config = dict(
    model='contrastive image-text model',
    encoder_qk_norm=False,
    encoder_num_experts=16,
    encoder_slots_per_expert=2,
    encoder_shared_expert=True,
    text_encoder_width=128,
    text_encoder_layers=6,
    text_encoder_fused_qkv=True,
    text_encoder_parallel_block=False,
    text_encoder_inner_norm=False,
    muon_scale='match_rms_adamw',
    orthogonalizer='polar_express',
)
Rows from block 6 of the image encoder of a small contrastive image-text model, named by matrix and row number. Rows with one number belong to one neuron. Each number is 128 + 32 x the weight over its row's rms, rounded and kept within 0 to 255. All counts start at 0. Numbers have three digits each.
After each neuron's rows are labels from the 100 images, of 14848, where the neuron reaches its largest size: "top examples" is what is common among them. Only what is clearly more common there than usual is listed. The data: drawn branching plants.
# gate: MLP gate (encoder.blocks.6.mlp.gate.weight, 256x96), inputs 0-31
# fc1: MLP up (encoder.blocks.6.mlp.fc1.weight, 256x96), inputs 0-31
# fc2: MLP down (encoder.blocks.6.mlp.fc2.weight, 96x256, transposed), outputs 0-31

gate.202:099125169143105146107103060149108111123078062180099077130122144055103111148126171222132048139106
fc1.202:186120098100125176162171153176167149174124176073136197113152099176092132089150116047149140104115
fc2.202:091082152141103126172057088091077130160102086167178178120095148135137142152137138138118136134070
top examples: narrow; white flowers

gate.48:102122170088095141131060147143199146173151069109097127130096153124114137090124142188112175180097
fc1.48:122063157156141093143158099067105078089086067146118101091125123137152146131153147156161197137131
fc2.48:141168055170156147125181109143085151128147084081155145089140155083170126128095091154108142135104
top examples: autumn leaves; leaning right

gate.185:084147089114109124155103153148132138134119122138159104123097168102133056129166129134132139101151
fc1.185:124057157167130122144059099104119168083162165167118106133130158110124149128096103203130176137115
fc2.185:144137166097138099093136133096107143146169195166056124132135131061130145135114094055146152123119
top examples: night; red berries; narrow

gate.136:069185154126114145106194167062177082142074153079144125166099124074129117125121139085143172083108
fc1.136:146136120137149060115096127066135102122031074169123153121110126094105127078147108148133128122168
fc2.136:131064096110136158132144137051090170121099124078177117165093070118160122174108116162096142175157
top examples: bare

gate.208:179088163184102107129111203115131116157134101157160145081153114173142160141157099078150155090091
fc1.208:128140121173114137115102126178142062131077087196121109119077160122138129090101182131146099171177
fc2.208:120086150081119117116107151106154088077112128110143091040147086152126169135108136100105142101131
top examples: pink blossoms

gate.111:154126112149134205129119141098150168083138087166091094118115124114094083070071163149129131124122
fc1.111:148098146104099131112083128126102179102076067208173174162080110123078127074113104143119176106129
fc2.111:133155100129133085112140126164046136100162167110143142123128149147177127118180145101181149099156
top examples: wide

gate.179:102132105171144099142099126161128144127194063130150167137176135165183047167156141123108130148169
fc1.179:133130098122154152111117124140085175116118161118099077059132152143113166150121139119242137091131
fc2.179:167197138174132187106140146142061112144123107143140114151127056164074035137104079140102163147083
top examples: red berries

gate.246:153120082091125089146133099159175095134080111135143067131123166121129122184069126110163160123157
fc1.246:137129098165074145125109114158184146152103127126138059122088151111144149155089113128160134126141
fc2.246:159143128118172076097199147119141094159100107080172099105157062146176117117186150144160129185117
top examples: leaning left

gate.244:090113193152149154056091112126142166129085131127118042158190144114094150103090161121114167111135
fc1.244:103166123073093137153169119163170117106142165132125169133096104129127113123101120143169113096165
fc2.244:127133120093170081098086150163121181137092083160158115172152143142109123191143136162114147134110
top examples: pink blossoms; wide

gate.180:110157167135104113169148176106158065141186103167128070135137116109137088084124148119092154068149
fc1.180:185121087129128111133225094173148159143108143174104148136145131152106149160089113099178133092121
fc2.180:080155101140150108123166133112123112132149095159194128106073154114164164151095116136075100169108
top examples: green leaves; drooping

gate.168:136146145071088142144102110124095147157150149098159121190162199128083103096104167057107084106082
fc1.168:069124176094100173121142155131106131149138122118121151179091106193154080148103118119125071141095
fc2.168:148174115077154063106109142080207079143131117150116059120088160107137162167146134111102135116152
top examples: night; leaning right

gate.83:129108079112186113087198121079147134118138162085114143112100152135105142089130170093145075094110
fc1.83:099145154130093095187090146097097119120174103146118095177124123111112134140155082135212161077179
fc2.83:112100141123134163087137131163159148137094126136117102098129147142186088161099145089102135148123
top examples: autumn leaves; night; wide

gate.191:158080114082093169070097149106131123174092168145123154145090177120112073134082106112130090140060
fc1.191:156114085125107215096105157144123119170113149184151135151113174121176127146127095135113167128077
fc2.191:149136129116093136153144114149178102120143149116172105156108129119130126171085153127168146106079
top examples: two-way forks; autumn leaves; narrow

gate.98:140134080093125175126093099093095143112118143150174179090102139139152055069108087076071165148106
fc1.98:082146189128153101155195110140190159160113119079086090143100168145131169104131119148131158124122
fc2.98:099181102084138117069225161110068096125153123077120112183168169084143136142137145169127169133111
top examples: autumn leaves

gate.14:110125125137158120162139121151147083131130133094104082141123185128102066094118090214165109172132
fc1.14:152053136175131115099093134192125089117133166140132067178173145141151089091112120196159168118153
fc2.14:157152067075133115167158161062122178097146176123121075122145129112169128099086170125119136135090
top examples: bare

gate.9:137191108053143119120140112121152141157136122180145105140128165156135149120149128205131118088115
fc1.9:139094108048115149098114114080131109170073056167145158167124178102081080177120111114140092108143
fc2.9:072133109185117096136097127098109121059097115151090102123156138095119144181140155181119089105176
top examples: leaning left; red berries

gate.203:110145159091138154201121122108169137103156174071158097139184134163095109117122171120146077112080
fc1.203:156126131112134206177100164176125061093085196128109129183143108102149135100146139134105131141148
fc2.203:155150174088134122155119184137144161126168084125188133074104127107083101093081193125107061116108
top examples: green leaves; night; narrow

gate.164:098167126103146165021089127134134142171188137187145193083104130137126130109159123118075138145182
fc1.164:128115119138122109124213127107120108113104063091085161175136104101139129154124164150150144154076
fc2.164:120090120089140151148089121105095133149111118169066086073111104110126124150105050160084099134171
top examples: narrow

gate.73:099133152088144095119076137109140170092172106170138105125193123080172147151162089163075179114096
fc1.73:099121130192041162161103161143087171174124120072083111134070138131076193131088139138131060129120
fc2.73:095150164103109187085107096161187152186191131123127172107081142129126118091099099127116115132078
top examples: leaning left

gate.142:162092123138130117104136169165097129131147141158124098143147084151089186110208132174164177152116
fc1.142:129095111144135088104094112127166189171158114192136203100113132152147180166108187147162170168061
fc2.142:218154170111127146134132131090144175106141128136090123033112108164097153133076142155120117138072
top examples: pink blossoms

gate.0:174137147157119156122178152173177176171127154124125138145163167164109146140124142105122144075151
fc1.0:149130135134136119129195091142095180087151116147139121092067136127135166099131125079140158108116
fc2.0:168110129149106220109131164084078123093106122071160169095147096062089118148143126115144094098130
top examples: wide; red berries

gate.183:069108113107116057168162123186121145120114162165077106132153191117103187073143133102088108113152
fc1.183:163164165129106157070087109105127132112114094124179206130065075169134146177144091147194124124083
fc2.183:098146130106097100151145118149093158164099123177065106187168177114132117119130051101080147144113
top examples: wide; bare

gate.115:131152104165107151117091128092101115074141109062146154121120142161145192117063071122108110087102
fc1.115:117079141114102135103162116131114162165141126196142133145143169149112111100155162074133155112139
fc2.115:088139145146115120082129160145090093091075179104116147152139133101117090121103144157119122158173
top examples: leaning left; night

gate.103:112092111171150159194118107152149122140171119114110089163068153167175100175146169091099116101125
fc1.103:133115096145144112140144088081130119182112126128118125130098191103198139122088179117158080120178
fc2.103:176144111150118169200113169109130073100133165134082132127110085122100126109133147131117134160169
top examples: pink blossoms; night

gate.145:080103100143084098138098072095151162126104114194172120113147159189158136167166133179166139063122
fc1.145:114173141051170117076173101133105062094083063141117151139151105142135134130127097170096177183131
fc2.145:095184133150110112078123139188141133158101156083219162128137099107160098126178184146110129098120
top examples: leaning right; pink blossoms; drooping

gate.205:100099177143143095094144097201179106155116123172123136138129093107095148241084141149160178157134
fc1.205:119129171122153114105096156189102104140094145186100127064142137125103099180114085130148117135137
fc2.205:119137164136169126086103094164117086147121165087161128104154125077202119113133064178107196104084
top examples: autumn leaves

gate.27:160067159147046086186139106121101173139187152104120158141113179135143152109117078066156122115104
fc1.27:189140112143169117134157098100135148177157090118127136152140087155072125120099158115200156165135
fc2.27:182081130151158129160118138133142165171104111186146121136155129140134147155150113140110097161155
top examples: leaning right

gate.92:140163115095129120126111126121157093131189159146153182190107137160080100103109148093078153100085
fc1.92:101042129131091136131148124091109164067123169181170100128110139131197170166159161134075146083155
fc2.92:164125144133084123102163117121101131141134134140064146141140085117154110076157143088228141118168
top examples: green leaves; narrow

gate.47:108089119148133179143178052096136119143143181102073160176149145112118131079129163101060147127126
fc1.47:143138136123161148084112089172148117118160128147182098149138107146076180132123094116157149162114
fc2.47:099157059158062120126186113201119156100170109163160095123114137098177171150092108081103102159104
top examples: red berries

gate.120:087049118074171141118161140106129146110122109114101164133178098163139132118100146101144132069125
fc1.120:088109112129179079130111047092159097047141145176139137088089155196166116151117091151212110062154
fc2.120:120168074124112117097096205171179124180085128086125101179135090131135138137154157089094120102078
top examples: bare; wide

gate.25:142110083106132133110122055142154154101134144117094116117105109109139120103129145133157150155122
fc1.25:147098071119135112142152137129121118135082110105108131123119125151146129076114173092155064098137
fc2.25:095146158098140110142132143142126144210130131136116165132068153131137133198118096130103191137125
top examples: pink blossoms; two-way forks

gate.133:092154146148143113132119112139082074118138109106137111174137129168110123160178136130123201097102
fc1.133:157093128126100150120104136168150115110087141143128139086124115088078144091067128138144095150165
fc2.133:076111158107103135114116137137194117159144125142132136126041139124117128144143075159067096161120
top examples: wide

gate.58:131171112157098179156122123114182133153083081170155092075095175111152119136127140091035103158078
fc1.58:141160106173094177151142156086163122148095096128134096093124198132149105118136166055059104154115
fc2.58:097150139102115088091066131147206057128131125147082153120145082135151095179135171117142136047197
top examples: green leaves

gate.85:151144094177112118169177120169092135088182178117102111124134119121122163069215105084255136118125
fc1.85:155127153127132161116077136125099106122152136176090112096071093132125089131052143187085153140156
fc2.85:144138162131121096122096087102147120119128133184153152110103151111168141091040129087148099191109
top examples: leaning right

gate.72:115105097032137162100164147118141136137182095152164156163101156141157122116096155144100136143196
fc1.72:160141164146126108135177137109105166141126142140093112151127134186117118222177123052135163159120
fc2.72:200103140085163136099115125108163174091081117168181099143122140160136082152148088163112147148167
top examples: two-way forks; leaning left

gate.128:091105165093114141150119130172096107111138078152124093111105139200198150118125116167168137068161
fc1.128:152097082157096136182141102126141159150132163115099157193127096027102154143176129085099079149104
fc2.128:089146185167178108095103103138139122095144155145151144118147139194104090144089102121158188106179
top examples: two-way forks; wide

gate.106:115110121148103142105173165114128120117159150190113161024144129120115114105138130123179094151179
fc1.106:146110093113132134119139139123137108144085126157066093127173168170115137142094115108076122116111
fc2.106:046115119154141106126149100137120149110117161094123141128147092128150123137140103141058091103151
top examples: leaning right; autumn leaves

gate.50:092105133133158118158056142091132105151107092154150117098109203131237140165168153154101182141071
fc1.50:179129132141066143113147091122086165142152166125129180149143072114028101086115116148157092158152
fc2.50:099093126095118126140080134094089180146147205156130129158111119137166114140138113123088149120063
top examples: wide; spreading

gate.253:096090133064051161096115131124112181088118119072118128142096135150104109167108134087119142115075
fc1.253:126138157115131130110092123107099169074123168116168173170136096113102213179134081175125146148123
fc2.253:174097113060142099112115135170100171171162132135127092143116148101159110145129104135119123129144
top examples: two-way forks; drooping; leaning right

gate.178:123110105160162119213153150137115108139141077147128142089107145111147098078142158134136124121106
fc1.178:093131142154097167122168153123107174122113168206082164092140115126095145207148130106171089100086
fc2.178:156099163152118117149155164118120101177106146129203067167101176114169120118174090090069152083130
top examples: leaning left